python train.py --dataset="made-up ball-and-stick molecule models" --encoder_expert_mlp_ratio=0.5 --encoder_experts_per_token=2 --encoder_widths=[48, 96, 192] --decoder_width=384 --decoder_activation="gelu" --decoder_fused_qkv=false --decoder_qk_norm=false --residual_init="zero_last" --beta1=0.9 --eps=1e-06 --steps=19300
Rows from block 6 of the image encoder of a small image captioner, named by matrix and row number. Rows with one number belong to one neuron. Each number is 500 + 50 x the weight over its row's rms, rounded and kept within 0 to 999. All counts start at 0. Numbers have three digits each.
Before each neuron's rows are labels from the 100 images, of 14848, where the neuron reaches its highest value: "peak on" is the class under the peak; "responds to" is what is common among them. Only what is clearly more common there than usual is listed. The data: made-up ball-and-stick molecule models.
# fc1: MLP up (encoder.blocks.6.mlp.fc1.weight, 288x96), inputs 0-95
# fc2: MLP down (encoder.blocks.6.mlp.fc2.weight, 96x288, transposed), outputs 0-95

peak on: grey ball
responds to: space-filling
fc1.183:519508524519523522433561503443447456490549493381431541476534477462494555526489480605577612479500510519584511386477436547491455484446541496408496486384536481396469516453587453510520441523540471584518496479482399543525456433482495536501424465533440507447453549433575457510498454432452515542
fc2.183:471466511483475388525441503456479514499500580549493558602586472399469494524502495477397306442465456499534514535511502504465471493578432541512511438539502461529503486518521510421485477453610489538513528447512485471444543489515588432561506505505564520490618453592552418508488542468498454528

peak on: green ball
responds to: green ball
fc1.161:552414554431439414537512552424514538528474475509538550557563514447540521495454460512486689472543531453430426469516549523487520514480445489506470529570526462430540530464577497463508434551567539458494563489510541532441540586457530486523566517428584557468511469475510465462490578508418614451
fc2.161:569481511520499527489606531495505500470580495450502483504545495536482471472468511506437577410499480547510521464558465553568538559542539450505490612471474473460461477571464442421469559518496482498461465496537456410416556579425516526586502441354465445510461455457619489593556458543514428576

peak on: red ball
responds to: dark backdrop
fc1.121:371502580472461375517448504496543515490571465445485492476487579564404549536512488540462473394467563509498532465594566545468505555481454542476395524515426533471530487462386468490540521483473568441560493528568526556501510519499474575507444427586578503452531504458474484571426481478427509548
fc2.121:560504521523542595463487514514372485481455469452554556466441431517497553515414451574471421537508443527479592622438496414467527495484485588539525482548539491515557571466534454573575536525424498477540490515518578492580457544447458469469560481503514479437409526421496500441413579464469545490

peak on: red ball
responds to: dark backdrop; space-filling
fc1.164:474510473494482518458519528474530466451555496563519497513467536475449457491417452509551565433475430535446486568478550493577588454647446438485487548536493476396420472400615494473582504478390470458472562573515531534530463541502496517495586372538518569499571476483488462549522474456472460539
fc2.164:559436469531523576417538470474454429442564447484536546437526539520527500505464529463520472501520569472503544480503521578523514475506540611619485350513542473635513503560447532345483500493420488546474459493452543460573518577513527492522524488492532466471460476465381529459475534545490492561

peak on: yellow ball
responds to: yellow ball; space-filling
fc1.184:617480535413539457496494609490445480508528437534435434481526568520476542404506461458528544505484493457474565422489478515438465566431530436472495448489534638435487452531518494416587492571546411476545461503499507499458397438443526581479449570593465547522581497528522542453463475499504508504
fc2.184:466450550478494441515445542472504572538515515627513491562553539474450339503471549489519476534426457526516533518481540543553451583501462463530521423515310453503452539508488529532511478484515459537547493439546484530447503540525462433464486498556505464549538590545366440528492527448492476415

peak on: green ball
responds to: space-filling; green ball
fc1.152:462443457405501558447526504574551521551495604517538512434552484547543573517502460503513583519431486493540474485418492431425500505471407400534513521411583517550470461507463447378550520493493588541589530458508437517559461509529512485439504514394482475461432465471501509462464572469493619538
fc2.152:576563513433497494418491490480525547501502529506464458472456518472601531443440543488484539407581659424506526498450489466505599450512515494577487589520518536561493551524484491530476433420563413514614459445414557523529476488480543586509545494528493557470475528534479441437525447502394458518

peak on: grey ball
responds to: space-filling
fc1.69:522549525409472509462622543524563501461533524524551554596488458539572481496529437559535503490533518415486506556576397463540522431399486527435519533463511558483530498451504545516438505600520533489546517493472403569503452441531551489457497536520496468376557402488583469488511457377524472541
fc2.69:523619493416466519481366471519524499437474558538558510482554553420512416519574496467516521542512515472498559412472496435487551420480552533404533589507515511529490493456529498509449529466522529433501475518541440490457475462536560536516496484611476468551658390497530555485516453517516509613

peak on: green ball
responds to: green ball; dark backdrop
fc1.30:472474494410499545543581469482523532499400431509503363506510534496569471519442559604475541486482506474471412514437468543436575588519520485492473390489605532423429541542471584519570522461486525560558475484447576571528451511469461454477532422439479497477465498431508568550517526531457515416
fc2.30:509459502511496475382529485467465484442573427442501512502499463570540529560431494503474409455468583525512495540506513496541504488517479533591497508474481454621510561528464511487496415556441498538525486462436548490516511519503484477526474498435522747458412483509580478535513603451529498549

peak on: grey ball
responds to: dark backdrop; space-filling
fc1.46:410477459494595465451472522500390508488541519481528540431566555500518429463582546504478514506522506400516465495487521562554531589528479502460495534524458521549401419527456419510519494524435477493569471583458520588562478371499445475435486500530439550398539482434437557534534476525539383484
fc2.46:424465444499499525494524430469546445588518538550494503502519428516533436488584602432557525613493484577549490469489514523421475450496573514538463473464485521589455451497443534421483515559398571497517546482486511550466508442627486408476471527553549384499500605532477526513514486416544472553

peak on: green ball
responds to: space-filling
fc1.16:524439556496548534607488488546509449441475487546513496586563444549461455516549454553530616458530553513527541429486585485508530420499384489608436490436479437545591475585405592474514502460459525540541514425571469498530526574501470495455517456545510525423465527491441410504467451476546534490
fc2.16:513536486604475498502469509511534491437483565514503549429531611411452535490486397513564417532509541510465575393496505463475489515513456522409504556541393512521488466448534536446496536451591497452446425540532504521480480466524627508501461505526504475509635397548602462552508498506580479484

peak on: orange ball
responds to: space-filling; balls: three
fc1.171:530543533520500467579460488525606469479460461527510393490517587538498507404469524493497462532530466405442438528479517570529437570465508524489482563523502551401543524460586549547422580491544491551484447442551542440497545482415463484498532515479501463488419474497606473533500528514447412667
fc2.171:518485463500474403492523436415541439487510519528469459432543552537508506518542570487548561436495546534548365490535506595507480513472538464476474480470503459431460474502453511397449447537490441558511551611459470487469520504574453509544452514585510575520569493620350458556533449505491470580

peak on: red ball; purple ball
responds to: space-filling; balls: three
fc1.139:526490468444525461505525559516518551535440419529587455524557551494473551540453579412514441493481483498375569422510478528562468452583505503476404476495568520486586481479469592541434442509493456516497521516460485490471441645508539508542515477510500475486466417477490605443521434447466480641
fc2.139:503509608544486425597499588480492456568519413509473485552444389407475446498556469503468486571498518502428502481513477433471470605481519464441505512516498484427513481530574494498480460508338573543516561533501444474502459523524484425553501497619491433533606526461556553540491509529503508418

peak on: purple ball
responds to: balls: twelve
fc1.47:399460447416489491491526525529544466573461549482539497510466508444501460558526483594464539527574542506507510492555396527539532513496463514431444494536488580447569511498459499529423572524500510591461509375480497424444479433411555462468507537515503482514450591419481523574463467617520440623
fc2.47:471486520448523542445599532469508520545424494482513479532526557589452533433557569503455513472477439499529499477507536544572412537540535420472530399520390491405560510524504517528549515507631345442573499484436467537462500459492476473464539500417472515485434552489433443508509435432511582469

peak on: yellow ball; orange ball
responds to: space-filling; yellow ball; balls: twelve
fc1.149:553551594473476449399547520478409513429482498468532568420476459455459516559495531494554482560586454523471406451601590512467435536527488467462540510586541604541459509489521490402562483517546409490485416482452496527555403396514541471443519495570489537498538481504577497565540491538522530482
fc2.149:424477544582496491546511460456558432499565565583543542569495484482484460532501592456516480530398520497542532469465540502529457573504538583528489432486358428491460539500441506551467486526537451539537473386507516528563496481516507451452480496542540418559474628387494475524507447449487492381

peak on: green ball; yellow ball
responds to: space-filling; green ball; yellow ball
fc1.4:533548584405516504517563460469495492492462476471562478538505524476552493472543457492441482540449548473484429476623440499565545565517425375495531516517502508482607503533481449382483468447442584441531545471579436560534500512432497491517596537511575483445450394413480451504523577478511565502
fc2.4:514495513513503499467413528556359663481458457472533431463459485489481466453520522546431418433492540424515556567488410402506584485520509463510573542507516519512553572473512460420543455453547548484541502418487474498507516574487526446548503472486502516457531426501548534489483555509640503594

peak on: blue ball
responds to: space-filling; dark backdrop; balls: three; balls: four
fc1.145:499495512380466410437478485563538563573489556500515545556487415544500582570434421496536617502523441487497489449492598432504569484546497433571479583459517524501457433505479384396487510551470513535457533482499547639522485525488545448512522450600508556479488455463500469483536470480469535522
fc2.145:435482466472453501479524482443561472472477510544447534410575625538516555477552569452506538497549538490558469433518540540481491550485543398549466451460474555566428436534444504438486422513556400545526463569419471541405543502547533527482454511464540538583555485516514558445559414459512449611

peak on: yellow ball
responds to: yellow ball
fc1.17:594427509471496489515554532485489485405500483535514410438499557427453450531550469511508559419544503503490403539568536511465425521479340491489423509641470544526521531486530474558523469424457459454460440528578546584477454574496494537544503474585528493471528475459508417456435578500539537473
fc2.17:460530464600495532505486589535472554565536505538544507486402486495487563377517379511530490458381467507483589522461529477536474590506428487492499492498398496436505537490491438586533521490489475539416397584524453550577495508515471496480561518503542405517499453479553475599459461491531518402

peak on: red ball
responds to: space-filling
fc1.246:504492491502514417568490485492366578516449554509486445510635561566447561479423422429513486601498479494478509531539604483456496541454460527549458544492553493467579511438524586480489593412473517529522469513499447526485565497510494542472602547480481474445497364448474552519462487577491454505
fc2.246:552540451505458535496391430473574480503444506536426452437507484543489539448538502434582589431499557474528475404490434477484529550506593451460457519472474536496492448491416610468544444437504528493596484525484483489538506510507526615554521502539486486504661556545481470517549403560528488567

peak on: green ball; yellow ball
responds to: space-filling; green ball
fc1.234:541448467434469524525505539586536488538590503424578530436446545354560534549504524486596609506511472468473526565481522506502527517478425451486468444460480433483474466465444537540524521493500583398503371457520469568549523515506438522511563545531560589508472455438527553450500480393443477485
fc2.234:568512562497504538476499433493486498380484511454520560473518504441551501567474491503598543503579499572474500544453434352506560472437537513538538592538428494531545554449463539594526484499536438520503461473527596488531469514505495540483493435500499478465501591414625358489507480464423479522

peak on: blue ball; grey ball
responds to: space-filling
fc1.72:418508512453490562527521498535588572539551516558506527426504597525586458442566563465468509455514461528580527513541442497467435573511490480470454486390466487471441498453473447470604517618504488507450473486475384442563507438493425397438478505470515405478454485502594498438535538540461461477
fc2.72:462492518558489476517514466446545409579545532495473500486507564464536430536520564469557550576493532546518427448501541556546483547493551474445479488485530445416471436527431539445446462575365500553494513589540487475472485508594567487542484483513503508502584589517317441555519531501426439476

peak on: red ball
responds to: space-filling; balls: ten
fc1.65:431537517497505493463465557476530490557503471451571554469485432465430444574465501414602441528455494420415452451576476520412490460599459465514489456531511511509562549486438520498529579430576458417430562416493356461454456503537527533475502515490401523458486498477579512599528515523476481508
fc2.65:462522479548488463502550430485489472541501522490508493507563432612557454493525511507423481437500460424527496514454499432468531464539522504509490481530375598597506534476497513526460569489474558532585537607541579553436516401521505503400539531592505412498537554440522536436479420458413464407

peak on: yellow ball
responds to: space-filling
fc1.182:446438522494570591448529484501479456420438538456463449465534571522453463482589454493478589549488541494405558467574573491523496556435514535567464514564472527401470526600553440561448584434463499427536439468485542522426453508456545489567498459527546602443482497458574532504506574502435550496
fc2.182:505521560520515497505464481491562473504490659476487535568562594461500527415469525515454502582484520562467470487511470513498420573456484495492464408537433564482480564458575521505521493485495465550450495578520401548504472485537432403508476460491468336541590547508539482506480499455452567380

peak on: red ball
responds to: dark backdrop
fc1.21:447511481477500378488387483527450536538503586502498555439415481429389490523488544527548495556538494480528485493548508419503524488557538528488506499592532530553536574443423504503603507485528501499421543506609562404600513513435562441570449445455507565497467424466471464491489415557488465476
fc2.21:519496528621492468490545427469546380435535524517512623481480538502520543540505553499482439419508451511500420473495474416492483461538493572524494577515412484531535494502462527516487572498440478558545473544477583516507512494549521393487519501535495410481550602385588389522487449478434464423